config.yaml
encoder_norm: "batchnorm"
fusion: "prefix"
decoder_inner_norm: false
decoder_positions: "learned"
lr: 0.0013
eps: 1e-08
max_precond_dim: 512
lr_schedule: "cosine_restarts"
Rows from block 3 of the audio encoder of a small encoder-decoder audio transcriber, named by matrix and row number. Rows with one number belong to one channel. Each number is 500 + 40 x the weight over its row's rms, rounded and kept within 0 to 999. All counts start at 0. Numbers have three digits each.
After each channel's rows are labels from the 100 clips, of 14976, where the channel reaches its highest value: "lies over" is the class under the peak. Only what is clearly more common there than usual is listed. The data: melodies that start on their tonic, played by one synthesised instrument.
# convs1: first pointwise conv (encoder.blocks.3.convs.1.weight, 192x192x1), inputs 64-127
# convs3: second pointwise conv (encoder.blocks.3.convs.3.weight, 192x192x1, transposed), outputs 64-127

convs1.21:474450516482422496526518554579517502487506459455422481469447505506579535509415413537559480440497526542521426480555475487475559585482480496495513497397505541551518480535532498495495517489499514
convs3.21:526493567466530461496504480503428481472540496531513482476517542458521551617552438498531541433502454495439502477526532560525444574413398521512490512463564615494494503469486475481528449474563546
lies over: G#3; C#3

convs1.135:449407486539545474459487526497409519452557420455556509490537486450550473487520469464496446481499512471500507471463542502434444535556461487447504496526490512439483517543527477533548443503495546
convs3.135:497485472481509496531490495510515530522433432491551503527515496493515505495461474528503549536506522463551448453470560475467546508412467438479515551554545598561592509534564494508502503509472485
lies over: B4; C#5

convs1.24:508541530483500468491482495487531421515439479506541481502522451486447562508523475522449475502594552529460535477507451471525505444429437488472514593513539493477512596506473544468471453503468486
convs3.24:546441488462552489458496482476544594523514455511496477485442501551500446520547488434582391513486507445513487544507541456562535371517460450497538515499573514577508570535481489513518445453498489
lies over: A2

convs1.49:565529554484416519517499464543482492447486547487447477534511517528455483501530463488409461497512585517507463416490531530519450508478485500461611504578419476488509467447513532489503530514498513
convs3.49:459503459509474537474490473524480503521532564509537505512593500406482482519507501482511453558531495538476467520517492506580465513539469498451476491467530547500513480592476497473585500578492545
lies over: A4; A3

convs1.139:542525560428456453535513473492512476516541446532467460528534512400533510463492529526475480478535453521469455535464423473455434476507534492411463464518528504548460559522487495459527470502529417
convs3.139:550561513590451552567455523478517558517508527505450496507520530539516502544427512412476484510615491483519570510475459566537578529491467529442440496386537484495443497375485490483487470512468472
lies over: A2

convs1.29:478465457494461513579515533484475510513497543520471493536449508478569466565592487502475484494493536523456513472455530419466449523475551440487479447454490513535513470483478548558527533522509540
convs3.29:552478529441537531446513515443433553440522528489526494454551399526431528515541473482431547480483540487433521488512495505485450477535508485453553491501460540502482499515461522466459418465541531
lies over: D4; C#4

convs1.129:464546475481481465461483532566532566514533441464551526494573552454461505523585511481582531563508479487517539533521502472551502546504536512489526460461497456420524533517502408493501490578480477
convs3.129:571488537500534475491497549469504490433562456477506474516473501501540545477513473451538533497560461556493517494458471485542512452439504531484438434543439478475560452553487537428417526518464540
lies over: G#3

convs1.148:537463589541470465492464517524529516544516537479510572504545525524431484515494501512526425478531480475534488542519448539536485428438487490494533474519461489505454523479445507456555560531507512
convs3.148:476539509513533592445443493470555557393468507526457482508528451467543443530504431484495499491503528501505462512501525532502523460549437521511503528557539504413496469560518605562477556587484502
lies over: D4

convs1.130:550512443559552470476504414453495546552484495561535569491422505499529544462483472462525541528560481488564503484438445434554515525505502486567497502529544485537494574522520544456536482526490512
convs3.130:495523578542515451449562527487533496525477523516456463415424481426537461429531544493461492487422516447520484544526541466529530488499508445418429532505492441508496450419477526518499460509443465
lies over: A#2

convs1.89:520463525456443436553549451454580501493570482467559490491516498483457490535528523506574504482526560483456448416445494523522515497521480396456479503541539468492400473488479501565492477534503527
convs3.89:574475467517496477550485552457476553567459539495453542494447470489516493548502424498547531516498528522520475446536495496524454396492518490537507480478515508483526548476597462563477481486438534
lies over: E4

convs1.41:543530441499477456539451400497455521545465545540592566519478422499582496493584494506489525431489502484472552526545530511420407496514432508445506524454469477510532487502543509457534463551452484
convs3.41:475587515468498466488449568574494525525440534568530540518509496578508539473493509494530467541494482576458460535446540516550491536516459468567479471451495450465484510477455474408514473491482502
lies over: E4

convs1.72:497478572448504460469480506539537506487476547505510549511506472509471523444514551486520505502512485512462519444488551462511506510492497494512450515460501524508472529470521487509539525501426384
convs3.72:513528532521509506550474522511511505432539499423512500449525469509548496525499442474468456481462443434567466490554532495494448498580475477478481592505472449544485492453483524524457413518486501
lies over: F#3; B3

convs1.165:486444555475557531477516478428546509518513454549507483480535519492541431527501524498455466508507535512465447535513486454565535423474465469441507557505496486501511488575533519376472502508560462
convs3.165:553466547556507516450493469508576506437483510495522553491505470495474483525519535551491500548556575472466494519460516448566431467511492489539574540519556480526460530566545528550469540615528538
lies over: A#2

convs1.59:496498503529493500486520450464518447538468520515570531520461481507453570548488505501428486432438504480556435513489466520491455505485490536451503481452472516529486511533528520579521441561467537
convs3.59:513538501465451496497496463523525517455510442500466542495509461493534449490481482547551476637541524449473516552514477560517477467528509537553497493460554445450425514493552484528529470442471550
lies over: F3

convs1.140:463423477569519598511472532506444516517492551455460491497444558520467485530474488493497392482543529526498541512537521502498456442674473527555611517524543487483526543467532568502442517562517440
convs3.140:514463514501454498480462491511425504443489487516538472549478520504519508536517575495513507511457459493521568467467445552486534491465570513606467526481512499463506440529539529516471525533454469
lies over: D5

convs1.81:524476457555399516494531545458475508512505468474512560523436540510467488491466501438550429551560519455584479461492468493521447503414572518491571491511510478473464467487560445564606499444478487
convs3.81:561496496469527553457569422501438556480527489508454478516448507415502466493515486457556516519461530418580515479464511497483528519512546472463512503543419485499517557575545424473458498547402463
lies over: D5

convs1.186:454499500539551514492572459540509533495503507563480524490459445456518484471525496457582461454453529515544482539546585474530463460533567542516598491486517521490429455534454481510466513566479454
convs3.186:484498534452503562440428496396522485515527561552519488498587555444491563487470524504518494477512546547566478458443493535504481484561504562537513499496471559476517567528512477559476517541555495
lies over: D4

convs1.183:484514546504571503531499541582549460477561577535486440526479514463506481555413553490554520531548482490463449555482504431542460483490477466483518514489564526507502470479449444452520513491562521
convs3.183:489445463463402476485546475527500541502488506500575522490521502484454524452586475471427502446540559513510528474528456487624516516531520415500487515505574504527512513486498488508462556470546500
lies over: F#3

convs1.99:472498449404447503522456474490490492511460536539403520506485568537490473549563463540534525481446515506475509445439524495555594484496496494509559468446500503483451527521506506539520558473581539
convs3.99:549578445530495458508563537476532453448447446479529449534457474456483612499498520537532497559461479446462479509431567541550480528437543575528547544459525484470530450502455500486585481466498520
lies over: A#3; G#3

convs1.27:510528513497450512486496466501496441589501446523518527554490611433443514434481502504502469500501467522490472550480471504507534567571488540499519516453525540535536488514450498466525523547495523
convs3.27:537470507527483548485432499477547499553435427512511519488497557453496533530484501440514547508467536523462575543483555440492479562483525515480480471529505549368529557498564488559451558435531458
lies over: A#3

convs1.160:514477458498459466490502514460541510414447548513474461494483538492525551531476481512499480489482442518532530548491548440515438497434462473550474491429474468526522533460554455470522459535557429
convs3.160:523536535494517459602526520516529444506516522520516523477517397506553510599429479495498448467520499511402526462482486484575464532488503456514464508500540408425527478531529480553517504478528496
lies over: D4; D3

convs1.92:417519537410519514497575542487502493512520528532497466513487462465471487480532475447483561491519420501413467502573500544496523606508495526538508533493467475452508493533493585466461395502499459
convs3.92:504545453498441477472411546465530538532478511526441507505474525555451488533556504579489536452529627503450471521511453444496538505535472485543457547492492552513515578542470500499551491541416521
lies over: D#3

convs1.90:520496417529535518502553495487482606530469524515529541529509545522525569555544461465549488530517527470513471468477523436506497546498543504510573534528517538567495534522525508541461573502525538
convs3.90:459478527407515475526453457444504453535512561558487523517478453454467491529522520495512503488538432506409480510553490559447487497510447617559541463448507554552441522485490562512467400466531542
lies over: D4

convs1.63:486480518489472511466474514521442493453516482535513501468530454462445525517539475433544521495438470484543564442568494434585550503471474465531537543460476494474475537420442445445519460485511506
convs3.63:541486474512460459443452475467500478487412534531502466528522544434578503485463517490477506518486532494446487435561583441524616525510544426496500438461485498543505466443563469466487469523557508
lies over: A#3

convs1.94:551426551522547466533461487510575513478508525459507520548468516542512443518485515560474524511375515504461504453522509500467503480564466551532529505440506484497525463552548472517500447495561506
convs3.94:546485460471584582443431479534535448513496490546540539468441503468479503480516471440456521512468511493406526530471533476494485578532546497469458559539538488460436503554506455525497482498513444
lies over: B4

convs1.126:504506506423505480506487518517475508427546556525554547489537492529529504474471551547500479493525460512480486380561540454528479508477465458470485576468570518510528527511511502516501485498478486
convs3.126:529576490472466462569493509535510529504520484507564556504566537525509515479505480526460494490518526500590474526499504449502483559444569576558503491511492485530507476507496491473519586479563501
lies over: D#3

convs1.174:564562524436453477480504423491465520518486459346532528535477547445472474563525498511501503551511471550540503485558484482523469422536516567547519530518474505537482510526560508538434498510435526
convs3.174:433469545431600498509437565495521490526512490438467532407508584514471499426500515568445525489513588527575484519497479489600499468525556537435536556464459513486497479548505531505559494520587561
lies over: A2

convs1.156:531446524521601459493437491480569513541478455562538531529466431493466555578504502503531484527494493438535554588457551496472486538511489553485486545569538453457524479545481434433440501560593497
convs3.156:506454504509458479446510515462465557431458484466453600532550470464486444431610402447523513464468531520463545510530526481539543480458455562463562546526524515542532470461525458557456487497515500
lies over: D#3

convs1.109:577506575513488432560545474561532483490535553494504498506528457510495516540500573518433552495505461438495416447531448493526453573495439501440510474538437439440476449513515472507563497441462423
convs3.109:476471480539545531576526486541446516424503548493565471458545475488474522496463523486507497539534495492478334549526548529510496512481518459473574450551520418476527580488494478524443481574480414
lies over: A4

convs1.80:482568530555519458547449516557537476511497501491497521511457475564459515560441440511379386531468552504533441454505598562456568421450495466508472516536460555509517487447528477507426547520464425
convs3.80:445539520521576517531513447487464458542486550491460522523515499558522491532495560573468474497550462515503491506474483518454508526493528516445480437496467538519529521500569484449518528455493457
lies over: A#3

convs1.36:419517477504525542433527505479470504454440554486483443518457441441452526541479516467510533489510463564555595518435483506542446504558529453566513531384515448467538473536501554512507487490576517
convs3.36:574531452432606492567503508504515499496517505497445442456442547439555538508491476488546570493485429484472519524530507510472537561512511482531528490484609460500513432511557545516524475596431517
lies over: F3

convs1.127:496504468510506461450462551549602531428510527546459538527519491483524513482492476500516528486543463469508536516502585515486426485543458432542444506509483528422578452569500479432496530438456450
convs3.127:481518522486477495515581499505451508543524544513535425523534484523482499507564466610489503525507554499513486514483528541538440592533438403454544442443482495505515506454433452505493563464476602
lies over: D4; D5

convs1.166:481521466510502572462544448573515522583511481479475550504536466554536426507489529470522564429542501493482418446523473498593474512574551464462508508467469469485480492528475464549487482564511503
convs3.166:525573512541488542500479504485516547510465484511454513467484552563534470516434487514497529581570487491548511513471533494454498489523445477485565515527587511403454556512559556528484497522438519
lies over: F3

convs1.185:454528519542528532556463466454526490513499427479490460594518522508531523539503493527536499508444442537483489494464497496488511485523537404447440487512511499527491480560485577555486476417509503
convs3.185:479455519479576588516542538504549478531524507481483477451509420508531486519473532554500534514484500508523454559505541431547497485551495452474476476468515481447543492497485518479449507503616506
lies over: A2

convs1.98:543473527499426549497475470449559462472539574525542441546484395453494501488479498516533523518534571525475613482472528528558494409522479497552511541525507453455467519512568567483554535466526441
convs3.98:552507527482494436498543510524491488411561460471568520447531542541526507497551558466526510471511558505484423517531509476514509533512530453505533499525469510416555510511586547531510539583473449
lies over: A2

convs1.150:593460516512421425467531558512524385464467500523519527550511445484491506537500508464549528546542499474451513522533524468524524487489450555553568480520442562521562539397565465463472493527566468
convs3.150:512529504464497485459436496539494472592534506459521476543458483556507462462463508506411584481492445456562523580499520591564545461420434465557520526529484524482471492472559464449544468553495479
lies over: A4

convs1.88:522503429546519519455498498491576491477549533491467593539519541488488489496474579524544464483481597469554464557422514473571545557463502478547460491548410493535438586516476524522479542560409548
convs3.88:550561490523469512551450512485515502463582514487522482521494518456501526544526559509511521519470442548643468419450458519527479473526501519506538495502464467528462546491532498578446519458425517
lies over: A2; F#3